A small segmentation model, trained from scratch.
Model: 1.93M parameters, arch unet, activation silu, widths [64, 128, 192].
Rows from block 7 of a small segmentation model, named by matrix and row number. Rows with one number belong to one channel. Each number is 500 + 25 x the weight over its row's rms, rounded and kept within 0 to 999. All counts start at 0. Numbers have three digits each.
After each channel's rows are labels from the 100 images, of 14848, where the channel reaches its highest value: "responds to" is what is common among them; "lies over" is the class under the peak. Only what is clearly more common there than usual is listed. The data: flat shapes of many kinds, plain or patterned, on busy backdrops.
# convs1: first pointwise conv (model.decb.0.1.convs.1.weight, 128x128x1x1), inputs 64-127
# convs3: second pointwise conv (model.decb.0.1.convs.3.weight, 128x128x1x1, transposed), outputs 64-127

convs1.50:479497514483497472503513510477420508490502545494498509501510518529497494541486508493499487494521489525505502470511485477487507500488482487549465514513477491512542540533501516490525510512492521
convs3.50:497479496491504523540537461522470515472528468526451490486557526489464524506455476497515449544509487488500514491477488520498492483461506527489496472480489465499468505466500522536517515463495510
responds to: rhombus; largest shape: rhombus
lies over: rhombus; triangle

convs1.68:495517526469499487493480487522507518487488518517450489543510459439498527534441480521515522514526486500479512507546441485476491472498508468500464460449467477506480468511466499499497496501487520
convs3.68:520452477503508491533489504505459446447475476474479489476486494538479513487495507490499489461471496529461496477467458554473514463496503487505512492498474504530484481451551486506478488492478450
responds to: flower; largest shape: flower; count: one; count: two
lies over: flower

convs1.113:517513491441491515504485511492490527488544463483481532502508547515500471511515541512485527544514482463524514486496464506516519501538477472493500505504475474519537497512510486503499520456460535
convs3.113:498521496498570508478503497524478489482484520492506518527448504519501474502529474543488470484527510491561504529456518508492474454469481535463496480468443531494511538471512530499522497498511503
responds to: drop; largest shape: drop
lies over: drop

convs1.58:518462476494474548479489489496504498542498477551523496563458490494509492450540509479495520490475528493568461525533498482500513501541521445491465506504490509503519504470535520496481524504504487
convs3.58:517510522480545465471476490487526521523490496482493537487497469519503516466521468497468506473510496486503508501502518463487506501481482492514478492518511509430501517558465511472501482524491468
responds to: heart; largest shape: heart
lies over: heart

convs1.82:507498498530510521513536490529468508468482567489533484550464508500495503497512520476509492494505511479506498530504528517585490497538496474523453502430491531486504462488519499488544502505546519
convs3.82:512469495506459478474535477501502513507494506526480482585514500523505504515502498528469487511485482478464472485532488531509521484522528499497531493501529472494482499515480499423532459498503514
responds to: cross; largest shape: cross
lies over: cross

convs1.45:497504524505491520502468536500457456502557524495499493525519490513506518471528497481501472502503514449472514547478509511507521505517525507529434489467485526510526506443495528439528513517527506
convs3.45:499495513527478495505507518528503565525535540531508499475434466510506500507518487511483483521510511490507498490532459523484504416547520481537551489517521519502482487510483491534519499514520519
responds to: flower; largest shape: flower; count: one
lies over: flower

convs1.14:448507485492490527542462500488504512538517480448526486465505540473526485478510544504543525503527494470511483460527452497527491507498520479488523497496500479488555495504531498525493536484499476
convs3.14:526518509499483484502456517535498516524521525506429542483524520489518517501502521491477512491474468517472527491531530514502531462531563495507508497561506437482520523486523501504483523510508508
responds to: rhombus; largest shape: rhombus; count: two; count: one
lies over: rhombus

convs1.27:509495439465502500522469494484488477503493511532536481505485523489518517470528487522513507510520469433526583519543480496538529500554479494497476539491518515506522498454521491563522483502508537
convs3.27:491486480517522498544506474476518520506455485425513496500534478493477494509503543463463549506489501436486500500505446538512503537463478553517478528501512527523525526465518479488508481475488470
responds to: drop; largest shape: drop
lies over: drop

convs1.66:502464476487515500521493464512445492524515535496479479560488509536514497478548487509530470503481516537507465494501500503501509491484499481534436522543534498494491536496535499499503517469499449
convs3.66:518518499536522504491492502463511469529510508493543505480499467497530490499485473554470508492474519519529476500500454484488506488496509571489488470520543507472489524523493503459509471570532508
responds to: semicircle; largest shape: semicircle
lies over: semicircle

convs1.31:491471502513511506535504496480480506523512500452523469498522505515510451517531538478488472561504523525526471434478454502525513493477506482467509504535493550523533532517524508498543474523524519
convs3.31:501473460483497473488536484519436488479486526523522470523493464555457523514503458525471523495473541514521499532480472526496519508516494444472490470461449487501494498462535494506492459514481492
responds to: drop; largest shape: drop
lies over: drop

convs1.91:524487473538551516497506479493500499525500504500498526482447505506489517474510511509488507474478505465473472472495513526508510488498529473528453532510486494520564492471523508511521493528488447
convs3.91:501507477514506514529486483503467543494482493478471498491448489489463479499494475496496485479504473489490504494533513496509505519537511493529504498485475506547502447486457463496473519516490464
responds to: heart; largest shape: heart; count: two
lies over: heart; drop

convs1.11:479482449522514473508454502525482513458532542524479481502469552488501465515522504495490517493505518514564455561484485511497532510538446468527423513483500514497520502504542469511485503474528501
convs3.11:504485492487453521430509485483493471511496500515509520510524492515518526530464491493473478540529535495519477553527510483502515522470538531481528433526526467470523484485453495474496497507460490
responds to: cross; largest shape: cross; count: one; count: two
lies over: cross

convs1.93:451516569504523512490463500456517466455537490480487540485514513534464507473484518513514476520491492447499506469512507504511549497523537509535506509540517451488504473494482451487478492523493533
convs3.93:501474494469498506488465503565499457466492483493455500474538486483546512471467509507538466516510450514450514467494451484508454526519511498521486529505501465524437449515516479505514499486482512
responds to: flower
lies over: flower

convs1.38:476494475511500496466486457502470485487450519519523508513529504521577514423482503504519563486516477513525459532498485494488505494523521471501479512464459503529519526532488429482485513479480483
convs3.38:538493533500476495467500502519487507468527481511470496464462534490540490509498497473465417505526512541570499527518485479510472480481501519513525475491454470510477515512506478525503545494497504
responds to: circle; largest shape: circle; count: one
lies over: circle

convs1.118:471526502516505486515483533499531498458533516521457509522494472533484549510513496473451513492487531489505483492517509534526504485518471486515458467492496518536450481479524484493505531524517541
convs3.118:484550488492539515529521492498508505485503536542487488485490485502499467446498465538536500490502546496489527490471487486466478536465452500506468516500493522453512538521471505508478547494475467
responds to: flower; largest shape: flower; count: one
lies over: flower

convs1.112:518506512500504491490522566529498478486506516526488487595473492481494481507531502504555499539501514525477514511506498483505494521496514627506482496509500498532502494463548510506482489471479487
convs3.112:505506512479507496512510468530549450538497470487543531527538550517487534532515478533525513506507507456486487500486503518532501519503500426530521519486523460506544513520504500494497467498526469
responds to: rhombus; count: five; semicircle
lies over: rhombus

convs1.34:512487474498494482507513500501531506453529451536483527495478478493527548496480460489511555520519523501509501494500469483493511513498485482500470469465471492526505504492528450519499498522442478
convs3.34:473456518499506451503463493486503493504470491476481540490536527534468524527522562495544523496518459482504503499499456502499510511501490479487490498517531484500558518501519447474518533483489473
responds to: semicircle; largest shape: semicircle; crescent
lies over: semicircle

convs1.73:508503473556522494493484495472507471512526513499530507494479544554492478481508526521503519532467510491526488477479526494545538558511512473529497498529500491517504519455513494514480510513464486
convs3.73:466512493462581496481515512499543504532519480464484515504482495510518458478536463528437487474518540499458497546490506439534482519470476504456500528513509529492520501485531488484516508502484494
responds to: heart; largest shape: heart
lies over: heart

convs1.53:513528477538533519492480507468458470487510501540480480489499498510472467549493540528494481529544492529523452461508481539485524500450510477512481542487449512537533514493510499451464475509531541
convs3.53:503470526502471466535496524460510512529497472472493495509526488532485506470502545466474486487508484468483482477531517501497523521494548493504491513510505469510536499475517475499461548473484501
responds to: drop; largest shape: drop
lies over: drop

convs1.35:517472406507489484603469478507446500479519510503522489499484518493537536518534530490498534481517529470492499537497498517464484491558525453496470508488501524512489516472531470513502498493556474
convs3.35:488545443521450540503485486499491537484503495464459516451481477506488485523509471498515497477471475469512569546497478519506473502507508511505496523463458546535491485493483483494483504539513489
responds to: drop; largest shape: drop; heart; largest shape: heart
lies over: drop

convs1.56:471464483546506473505468508497520512514514477495479512506454460553505474511503500505497512478453510498539549521498524461507498521513464487517445503497482508503519531481534503496520505540477515
convs3.56:496494513524545525494509495515518507511493481545482492537485481485508469515488515494487454523522521535505506477472483504498479484476471525512549473556487519485444523515512499492558483500477507
responds to: heart; largest shape: heart
lies over: heart

convs1.109:523483478465479480499499524479494494506484500515464492542489498465519510501493483493481526489513487511509501451509507488465510496461466446477464525473495500539510470496542495489512526517479467
convs3.109:490524502475515481493499495534464487496479487467509534482526516492477527452509431502532508501488466493503488542534483508519480471478543523448469476434514491527488496487498469437475509467481481
responds to: semicircle; largest shape: semicircle
lies over: semicircle

convs1.80:473468473516492489539488483477429479548525492494485501551484511504500453505531524510487508505509513528513484487480459467501545514498530441508524509544490500505515513487525492489563511520470480
convs3.80:468548462472472514515541511501478486466497480492496466545485471531501497527524478515542554445502506527512486510493478532503519487512503503466560460494460486511503529489524467501514492511478502
responds to: drop; largest shape: drop
lies over: drop

convs1.90:494483465503510465505504476486487484497468534520497486484513503472518489480519467482505520508519526523556486557478484539437492503516484480531480478489518507501518497498497484474508517511524518
convs3.90:512461507477481477501495514509444455508518460510465508532520498478496498469499545518527494455541457499489509511529501519526471526469507467526529523493504467517517525512465490484544535487485478
responds to: semicircle; largest shape: semicircle
lies over: semicircle

convs1.22:496509472521462522506474520511483541473504481525441482498492476428483450541448488520490515499507467505502505499526483467487494526497501509507513512435427503503551473469514528500495491531460484
convs3.22:517454513498492513445469519534490477526501473507463527478544504532491543532511551468459494545476484540508509485499476535508520451508522507524503467548501464508524517526497484466530509504508489
responds to: circle; largest shape: circle
lies over: circle

convs1.36:527468522476507503547495490476514482508495523483534470528503520531512524511522534505519492521487529485529494509505487565564540482478444451514511523524520497515489533499555503517483530513505487
convs3.36:546465508511476457505505473471521522486489478566502470472561522480501502517498551460491506518488515467517515481454523492473517520497465449531503486502509485483496492535512515523534486484473497
responds to: rhombus; largest shape: rhombus
lies over: rhombus

convs1.102:476507510463467520491506475520499508527478455511483500481508497471508573478493523518486525523495467531460482474467507456487516494501501462528513485503506473500449469549520496493502548522484493
convs3.102:502544527483497487495500489489506499495495533464481473509465509510524454501527556467478514520508437552472486501472556474479470508485431470486500535502496525496467493526516479503541464500487510
responds to: heart; largest shape: heart
lies over: heart

convs1.48:501473501516512514487528475530499532501540479502549466459496518509484492501447499486495514501533492479469486507513513491516471489457501553538530492447479529501505556505413493482471472519531505
convs3.48:504449478498483476503485498461483437482500492494524504501508488479512490525477536451486486471526484500473492518460540473496498499468447546511505478528489495505478505483545476505510442489489513
responds to: flower; count: one; tee; largest shape: flower
lies over: flower; tee

convs1.9:515505470526508583492492469475481487507488482506490502508509552462504475499504550484513506525471515470498486456508441501566528498525472490485498525488529514501517552487525488500461491515487482
convs3.9:509507531506489500529481559491536485534491471491487469451524484521519503544507511495462469530511487552486492501497467459538499508501513501499500513499520476479509510514519506523488504513508517
responds to: drop; largest shape: drop
lies over: drop

convs1.72:501500491514501538489489515482423514515519514511484517528508526525520504505538521492509469541486513552505483486512528500504514483501517474472482501480520482489514555484508506486537482531479476
convs3.72:500504473501464542535516554497516493509488491476494532503485475499474535496525496493502438484465484544528521492511543532493531519481542502457488528500511533534493500508519475507500556513518503
responds to: heart; count: five; drop; ellipse
lies over: heart; drop